{"train_examples": 147500, "vocab_size": 8192, "encoder_norm_position": "pre", "encoder_mlp_ratio": 2.67, "text_encoder_bias": "none", "text_encoder_positions": "learned", "optimizer": "adamw", "beta2": 0.95, "epochs": 20.5, "lr_schedule": "cosine", "weight_decay": 0.4}
Rows from block 8 of the image encoder of a small contrastive image-text model, named by matrix and row number. Rows with one number belong to one neuron. Each number is 128 + 24 x the weight over its row's rms, rounded and kept within 0 to 255. All counts start at 0. Numbers have three digits each. After the name is the row's rms in percent of the matrix's.
Before each neuron's rows are labels from the 100 images, of 14848, where the neuron reaches its largest size: "patch colour" is the nearest of a few named colours to the mean colour under the peak. Only what is clearly more common there than usual is listed. The data: numbers of one to four digits printed on busy colour backdrops. In brackets: how many of the 100.
# gate: MLP gate (encoder.blocks.8.mlp.gate.weight, 672x256), inputs 0-85
# fc1: MLP up (encoder.blocks.8.mlp.fc1.weight, 672x256), inputs 0-85
# fc2: MLP down (encoder.blocks.8.mlp.fc2.weight, 256x672, transposed), outputs 0-85

patch colour: brown (60)
gate.402 075:141139157117135153122146107132130157107137158122151123163107102119099177114084105152147136118104105105165154158159147089118138124114168178131153095115113123130093112099148098154153115161133148151082151158149150151125153094118113087165140126158114147139128107
fc1.402 078:155125153072141150134143126104112161126133159153122138146107097127126161108050103138149141119100096126154164153184135112133124173116145171103146105112108121117122126094114119122161094133158127133101162129144112119126134094129118116171175102156125151149082155
fc2.402 074:067130127117120100110105147102151098141130103109137110075116136147116140157136157134139093136079138121133141134136154119130076131138139126135128079152113146131161126144173131114122129108096110099155159118160095114137125129102121148111144112133171135157122101

patch colour: pink (42)
gate.625 063:105142093117118150128158142161081110147118141106084143140138117124099144146152102171146064126105113117118131110148124132138153123084111131131087167127147089145090148129149131114161158100115124139104139097155148128134067139122144124141149094115159138102092078
fc1.625 064:121114143107150103117126128084147142124124122121119105134116111152114121127160129137172148135075109107123124164159164095124123144141108175071143124136137112133175133117093131122101077136160111134094121128128104140155111079111090119123142158183126097121095116
fc2.625 062:126155075130143148153092100145132120136145129160133097131164123117118120124120179160077104090142186158107113122122131144121155108136105085129124134126091130135162130147094140154118121125130097117156115115137152132111133156178164148118120117098140124121151156

patch colour: pink (52)
gate.332 073:100135123080134143135109160127128086123162129156126105167157140143128120110145128174102075138136143143111103136114166113125131125108110125133143193155146115170139167104140115146102147131137111121137156133152167129133133131147107169132150098148170111096134109
fc1.332 077:101148150110128140131136151101122119124149123141126138154182144150105063138189125174159079152171150106113153167145130095136134137129087142142137193136126095122139146126096154149115101122128099123130148100114129113141080097099087174109114119153149118124142129
fc2.332 081:119177105140108099110147127153139124128155127130154145095156121118081143152133128144134096102129144154157141119145114112160133170138122133140118121126080161117088125157159157070131120108107178121112107109112135119132107131091125162131081139116200170113134106

patch colour: brown (58)
gate.177 077:093129082099132134107106115119087129127158103103123112151133125116141121144173157147135102155112097138140109154113173105132098110165125135122117145147170143137156139140117122140100150147131105139122140103124131174139095130174133124124142132152136092108139120
fc1.177 078:121137138160137129122102127145122091142136105114128128116130119138137133127142125132128138118166151174104112118165131137124122152129131108101134113163112135132141120134127130118128130117112107095165160122139077105120163111118135162119133121159160156122109142
fc2.177 077:083144081107143146128090119098148102130125118089164104118106132143122130177139153161109087127115109162100139151119145120141086101146114083169076110122142147087149124139141174141135119085089147110138181107143119100091131126101115095085113137131179128138107112

patch colour: black (56)
gate.65 055:147102163141121093143124114150175083137147134118126088082137122117149126122100112102141158100085116134099121123123120160103109119100136100129145109115127111151094077123133112137144170126123158128161113143111134134149187112120149118147135147106131168116159141
fc1.65 056:128127153099120091119115142120117132154095112177104142117137168113112117121109150120110119125149118182129132115173116145108141133121128107117145097136124148127113125137138129127160113135115133108139131116103111062120150120116122153164113095089139159158095120
fc2.65 060:133123133134136112088138119145142123147172078145158085168163106129143149131111098131100144119172170152168138116126123105123179142092132154087149155110102133130098144093123150119125092157094110116124112167132145120159168126121118162151115153135087083105124124

patch colour: grey (64)
gate.37 136:078122138120140127129135134077127140091089119111126097113134160111140102141152138128140130110095117107100106201133152126081102126108152156152156184114191108132133154119132127149155161111131143153123116128095137134120122104140089136105157102129140135123181118
fc1.37 156:134123174106126138128145092118130118105156148147142126175151124118163108101174135156124113134120163141138070182146158098124127137138127127116147181146141131146171143115107103138112169118161113148111132139115112173108124139133111180144163128165143092107131116
fc2.37 158:144170128150128105137152153138152111145122103135115140123159126154075109132106123133188126124154121098133136078124079136129150173097100133149120096143081123102098109135145154103109117117147144114114112102143120097140109119076129135114090147127104131143098151

patch colour: black (35)
gate.621 047:101161133142093135134167118173141141108179114143169102129142128142107146115128128155166105162154149139128101138159098138140140137101092125102150128133080152147100140118129094134101127152129143126102142114131155138144111114110100152136154079136123132107138118
fc1.621 056:157138085157085132127152122177063152137147087114166126153128108150081158133102137107142114152150151114161126093148111139138127134129122114139126083127104154119129107144141096079098136151141134140126082130159144149114115108170152140181157126104198120108128155
fc2.621 051:114106131174121133094130107126187131132152120115110099117166135121207168125140141105134145139148116168148128156130149148112129136161162134086125146129074133170159133128075113151121117143120151071109134137097125132196157123139149110125113131147103133128181108

patch colour: brown (55)
gate.472 146:126114105119156137155125116109090125121128155136118116151109088141131112092129117124142135093113118120112082170150130105098159161113126146113150164149128100163149177108107141156057149128137070140127093113114079122137126082129137133146127128150145098096139185
fc1.472 154:143119127080107089133127103116097130113108123132187112103124120111066132161120136113145150123116106088092139111107104155107140140087122174101109084121118146124099103113132136135117134110153151157065125118119145161146120128119130073118146131112097152098133123
fc2.472 164:121118121122107130145144087135082099110131149126101153124113117107115150132117162132091102130168140153114122124099106102119110106159145084097114127181148130133144128106164120150131148132120095139088145142114112142093123206161166106138142121104159126147124106

patch colour: brown (73)
gate.281 116:137147085127150160119114127148191134130118105090101164132092144123107191139111104165146112159100131141160139141129146123152126114090182149134133121098139110145095144130130111106178129159120138130157169124148168105134130098171100110133134131152111160139116108
fc1.281 108:132120122147131169119168159106094149127108132137099122153152126138173111106109099089165119120132105120184156135146079127126152128112094157139160119117166125149075160120108119091145141153131146174122076149131109132171108092105097142150177147145117121170111147
fc2.281 111:110114134126140129140101082106138138107152103111165119146141153147095168146116142148135098139081162138160117137155179119127115138133152154121155140113097141145146159134094116113151119149122127146120186124116132115152116120138094170155190114184165145119133108

patch colour: black (44)
gate.627 064:112148095112135089095112124106175091119135134158113105117135156126143123110130128126136130114094152138103113148128143106118118166149102111179142127155126115127124112119215128181123113128132138124159092130128103115110162139100131139129088132145196154122152117
fc1.627 061:157137098147144111134117121127176122101137145124138128152144171131125140109107131142160094115111098099103111141103122150094125149126124130179100128126139142125112095138159128143137149120128142164122116097101099137126125106085134090146115116113151144143107129
fc2.627 059:145144128177125146177100130139183130104143121082155116116142156172121095118142135166114113145089157125130126119124122155162161100090108098135135133107133116114124090109081119134141135110113103151144120112124127157138100099136138124175112126099108109148156133

patch colour: brown (73)
gate.67 155:142115096134129176115159089148085164129114139126120185133083091136119130147094112134161126101133129129152143151164113084125114136168128136095150149121105150168125181121095151120109144155135127156091072124127138097162088114148135112145166166119137110154104152
fc1.67 161:107134158122117101156098175128175098120141140160156067139167156144149116113160147134087126135138131130102125110097117182116148130078114115157114125127137115082129087127156127135136125105129146125151173133122121182107152143114113139121083095135107131121154127
fc2.67 157:104096143104127127101146111100071123137095134124079153088067110094136140146124124096137146112128095107125144156104115093132099122149162120090115106170154099179150128112142119185132147114118078102106104130127100127138108151144159099118123140126108119139113116

patch colour: black (47)
gate.622 114:130101106079165132081067138068150127149112101156117119154117120132136119132131141120167117128047117123141179140148155115119111172156129165122114099145149145119128129121132147148137098137119130123159138109161115094147121104135081122107112151170132132156092114
fc1.622 120:123141125177113117160173160147099160115123128075114169129134161158112115134143096122130118132179133078129124147132115133150164089093141137146159161091113089128089173144103112100162142119129142114104110143094154150142104116123149160113162110105141140112181124
fc2.622 132:144143133105123076114125093151092115122129092129108141090093135079123126111128125152102170121135138131078094104176160151116101130116161145127124125134106111148147118124125095144143129127164124110157178162143149133075133147188134131129176094122125160116170115

patch colour: brown (69)
gate.419 074:103129113132112134127140121141121129128112085152119120050077073118150138147105166088132185122096145108134146088159083147116089159088134156102126085140053131137114135107087133153109113133139119120137069139126112108179131136152128114111127160091135154132142139
fc1.419 067:118136063115135121147087125123122098151118120123138121127093154098097114141134141122098096172165132156090142158114143136137166088124113068144102167104153081125131111143160165170131132108089097141144148110138143109081142133127168094112100076091148084128107107
fc2.419 066:131110133118129112125104139100113152150102116124144145107082152118115175109119102093118129137148120160146167138129120141148140127112158129091118058140143161118139138129120114116140089096078128117150133135118131128109124136157168133110125127099135153116096124

patch colour: brown (69)
gate.303 107:123106092110173145141103146112137137145103121135093148164096127145146183128075110131125138109128093122154174127120123138100128125130146132111144117109121112148118180114116152131149099179114120105150146138140155075162143133169093101128124114145118147149123149
fc1.303 113:147129092153138197104127140149130146166097105078099178122110133126107157131118103137167108173119113144165123142164130123187150119116132148125125139121134116149110163161088109097149150144107131136138105102157138086147117079110138161154153146140147138131118120
fc2.303 111:109125107138142135137094132167174112110162082112167103106153143145134127149149144159139141151127149132122102116175157127132122116128088165152118140092072145091136127126119145087126141139154148139159170110150130106125126127111077141117164121154165115153117129

patch colour: grey (61)
gate.210 064:152171074126145149125115122162163109140111126109128159140135126146089178111094102170156151141135147103105099114083138134147131111142131100163099101148157162126119081126198124161116127135126110112166108138149153099097181142122158098126110147111112138095128133
fc1.210 066:094154169114093141106133137111106150121143154134147129088148123113131115135125180096126102101094129168169121152155141142111103158106113133120143137120155148124125131133057127067141157130115154130127125099115144124141083110097127172149190134142160108132125113
fc2.210 069:115091166138092091086146156125120142145142105084105125121079117138138138107134087121115156148109078110105103164159129095177159114125127173099138141111095076177133153157174087151140171122115124094126080135140152182188104098140140128141115094104111131096136112

patch colour: brown (67)
gate.590 086:131073091065122129110086134142145111142123107155130118151119124091145132132138148135114110104100133176143160143111162136119117145131112132103107135130142154139114141123168153130133114140114150128169183125160138160148140138140109119126137135134098105131105099
fc1.590 066:106157115128103127133162120153106103149111092135105173079145119135124116130129138123120164100171138119147155081116095130151088133132127110104146094161104159126163116133137140100105127130124099105123101147148124126146128178136152137126129143090158130170125146
fc2.590 068:150136124154114141117143154127132115092148145120123150178120117134137119109162104134098145138159146113125166153120123095139161110186108117118137138139094120132135142096147112193092102103109111110105130177126114132187125119126157093128087140113126124117164143

patch colour: brown (60); black (35)
gate.194 139:135114130074149146113094096142163114138135107167160122147139112119142163155111143139149121109097149169161142122160155125111076154142114133122120101128153190116134109116158147104133108147120142168149170123151150118137152133142054120138140138158107131146081115
fc1.194 154:111156113111160096092101124082108129170115124175132112131118118133131085144103147108152111093132112125138147130130138121124089181177143140171129103139141146101117119145151172124147097155107155125135125105108133079124113113124091123096106140133155133169130130
fc2.194 158:115123119144168143128103168096158133149155154131123128159150124164116116125141119123154063139114088146152145159089122103149150130156085133161119158119142123117124138142132180112118128157105137108140122060124114119142112078064124129108066142154159097138109140

patch colour: pink (49); white (31)
gate.17 101:132128138120160148147105136128140108111110157147098119113116117111177101085133150151077130129112123180090129143118141155098111139140118115144112170150121136134142167115138133108088166128152128124169117121131099139132149130147130138119107129108169120106171164
fc1.17 090:141126144163097119120129126197157103136128094178143091112178132132125097128140154152126124109186180158134141071116071187127133130099081083149142100119109186099100084128133157110112136141152143151134142126106149132142133160145096152163162121088084131168132124
fc2.17 086:114138096169116104158120111142119129132153141109144115167084137136131168113106129135057135113121119132128136149139132111125125082168151069131166108124130124131130132115188094160152145161097097130110145164141124132128153161143164077163103093108142112170131125

patch colour: brown (72)
gate.155 099:127164177117122085131138110107114119117139107147109114162154138119112097104109155138156112121081131103114107149118168119108100154128136127149164142142148112150150140107129111154121136170176125122123133143130148138124117120148093145119151121177105118087176117
fc1.155 104:108149139111146097099112102092149131108106099145151105135115139103160116133140118132119157117128154134074098167117181134120076152138143136152117153136131128136177136131135126161103099129151154131150139157115140094106165091140102137089115119127121161087153116
fc2.155 106:130186159158126095137153142134135122123123129136099154118122119164103123118094113124178133119134127106141123071135117149148135146105128130136140088148107099102107121124125139099110084141163161138103136139104096123144117098098114153143134146160102149130142155

patch colour: pink (42)
gate.575 083:097140126100106111139145131139137130129138097132131141124145125135141087118162100197089115152118147106075124141186148126115126139080144128106165186160145136140121124128154108136130169093130132133135125147139157145133140132150098164139117108101125146103162091
fc1.575 088:087123156137123138137155131099119109103163142099101132136136127147129109132173115154136113133122132112149086183143153086123141123100149150114174174146120078148143155113111114144124191104124119150085110090126112184133089099127119165141141120166170093121139113
fc2.575 084:132180103169138140126124151134130156164144130147119116153127128157112133124114112100154082096121123132168182145126119096166143166157111146140110108147080112106098119129099148135110092121089162098141106119134106131163091090105146132110095148144175141122114137

patch colour: pink (39)
gate.385 084:117193091132118162152123093142112107124140149133088150127151122106119112123114159124134109123138129170140118094118149131108112110163117079135125074181142171111174098093092136099098133142149083110153104138151102103110109140117154138126112135113193138140150163
fc1.385 083:071165123124120126135177141113112121105080127113131125033115114144116120165127126128142152131128123079109135126150097116105109114070127139128119088141137111099106103119149137111157113076109158129108141119134122144120110131117120106084124106115151144149117110
fc2.385 086:133135129088103058146128111172089118128135138145100147075094108073107116091086103157118138114136122156074126126173110116116139150116102105114153139147082107149128140109189108114109153138130085126122128133141108137100130135103139145170133090106152154140129135

patch colour: black (31)
gate.462 097:148108123098135121138105134141165161150122154131153119134103108127141125069107074125116161093082106144085110157131141119121182145101125117108117140105166128161144126110151129134078154100100097094157086128156135126098179086119161101138112121097104110085120158
fc1.462 088:146131159140096110130137109138117143140128132160113123130134101154095125130104130165136144115095124106085107101145122118140170154104128152088148125134093083154147133139110118150119131144145131130087095126146155137130081139152124124127117103116065112092129120
fc2.462 085:142138125131116081133128115144065122126102138100075130093063129091075127145124115125133127157101067097079116100101135125120154125129145120141083118171124118132127106125137142147135122130136125104094144117123124134083100153139180098113097102105125146098147123

patch colour: pink (45)
gate.528 101:136152052135177164114109126123117123156093099127089127143135157114121115120129112151166121139156115131123098127144145122131128139163142134185086131157142120116165140137147137140125099121117126112183122103138124088083114126132112160101138106131173147131108114
fc1.528 095:154157096121123144114212108159128107149103112107095170156151140094095114131133105166130109169180161107138135126112083121142142098115117104128116133165151121127100134120154122131136139108122131124130117136128154148125115154145139117132124154102125133158134109
fc2.528 100:114143093093137169117124089143121090124140123160099170143138106105138144148100137164150143100150159134165139110152137103105106160153158135107136123171123134092133117096116152105127092120140127152117163116150117124137113144165088120141147149166125145164105129

patch colour: brown (68)
gate.54 076:157120102134175154131108163145138123153130144159100101143177113131130168094075125134108107107142102159174142078113130139131139126162122096164123094116151182095114136122153137106139116172142130136163158108141138104105141141119112135120135108119149120145122150
fc1.54 083:164114063104133188121142142146149141125116154121100169161131110114134138120091118129116117123131109145143167116142125130127134123152111108129116140119154127124086168134159125118145126137142122123130095142135151102160147117141112126141123139082137136146095127
fc2.54 083:106130104093125125119095104147118113123152137119128131164089125121113172129101107166159082143087148151170146140193156098150169157144165166116124151126081101112086136122137111124159121130085123142109188126153106112120102129132084164166155110183180139143100116

patch colour: white (38)
gate.389 074:142098123086144145126117155125094159123141107131117144144121121149134123112143110158172096161129081118155126126165157102158111155143113153135130114118130167125144135122113125090129099146167102139117193101128142117113106116103099143134154127178142116131095133
fc1.389 079:110094171147108118120079115139151121128155106143162082085108126126103168142112188125170132113079158160137093089120148186138099121109090117131136083132087198129142092129124132114107169121145135158145111084129132124151112133128134144133135141122068131109123149
fc2.389 079:157098114169126159150151143145132166124079138116171162157132165159133113137151130112144126142126156084137110129074113175150130084097098087134118129094166148130113146149100118128090121135141145165125078125082172114151153133125137098097113156111057124082134150

patch colour: brown (62)
gate.251 092:133129158106127065079135139097122127156164115138114094139146137132135110109161094141096141113135114093079112152130146106152142146115129154154138167120093087143148113153170118194147125127096117068149164138135145158125155121141124122102096110126122124092151088
fc1.251 091:074150142135131067113144121085107114092124119107112137044127155137142121170143145095123141131149107106097142123124142149127080123146155124151127115138107107116135133128176121150163097097123162103130133146114125103134105151123129114074101111116193157142157112
fc2.251 095:141107099128150175155123160137160143133159143109145119205175141163137148109139123170132065145112151143185143155134163121148157098138110110126141167087123133139109188154123129123135181114125122160118120077140135145192126105125071155149146139162160080145121118

patch colour: pink (43); white (34)
gate.78 130:112129109110175130121139163115113129150087119107075145109120130124125135099116127141161107124096082127133131150138125135129126140087118133131114127120143100179120185144163118121134177107120104093171100079165110129149114095107130153103131142130165124095097131
fc1.78 111:124161137154106092167136093183149089087138135149150145103139128114099108140109129138096122118203178152102134091110094153070124123137118074136120124159116145094119087099141151100105143121150146143100144151103150125104155161121142125132091126062126148178155138
fc2.78 111:136123133148093125111144121131140158133113138118132133103075099127152150127113072084088174121144090120118136158149093085122134103147171094112174108122146099137105119124164119147144113152089112134087113172083117106124157117136150096140120118094109137172122115

patch colour: white (29)
gate.623 070:118145121101129156080120161051142129145096125147141096118114125133158109163161157106151155119111136101136159151101141119135096130138096179123095128140180084143167123140082142172103078105095116107161075149145136127153122113118131090068099143139152100116113097
fc1.623 069:152144130121129124152134122149205139080127099150143147169148135150133116135135108124154138146147122078129148131082121104091125129150090150128112121136134121122124117091116127152070121138134097139128102149127114105172152113111122105122089191140076129158132163
fc2.623 071:135168157135111072093128131117150134125164092128109139109179117132145108116169117115158134152089079119110121111151101127178111141141119157098126109149149127099121096162112138080137120166133161108149121144141085142109091121085126175145105131114128120188122081

patch colour: pink (40)
gate.101 074:099135106124146145160121175122181138142112116116082153117137139139156154103111088148142143128106086128158118121157130118123126113100161106146118109129188150117107109116141135065166141144104140128160149108149126077123132110113122139133130110139175145149105130
fc1.101 075:106091117160106101150137129182106154109129112097142109042092104125130128115116124116110176130127113147119107124147094177135136121117148137134123129114090179125116095125123121123140154141125119173111110129057096116112171126103168119151157120098125125134177140
fc2.101 080:156109164180112130122150128128142144132182174123139149148141107167139168085119107074095137109142134147140130103098127103119132125155145108110175120099119136132114135149129122127129118150099161121102077163108127134161177131106168130137107152108117095109129142

patch colour: brown (68)
gate.511 103:122109142102122090088113138108102132142136077121121121103092127134121114125147116122153180165099115107105102103170138126150123151127142189128117139141091111141147132139135121182131093143131113088160162109133095080118130118135100145111152106163119152108133121
fc1.511 095:116146174126126049115118122100104154118136105121137125083078129138095109127144130085154175122059116122113117121152171126117127155153164164130131109143097119122146112144099147140108126112128136087117126100117094088132112096112136143131099143120120147112158132
fc2.511 088:160143165122110106116135111137148171127179138122157158198168142112133106082134117160123128141135147125150138139126160106148116108172119116155155157085141162123145112136119107133116167148158153112132133158143162172134153114104140106136109153140070124155170123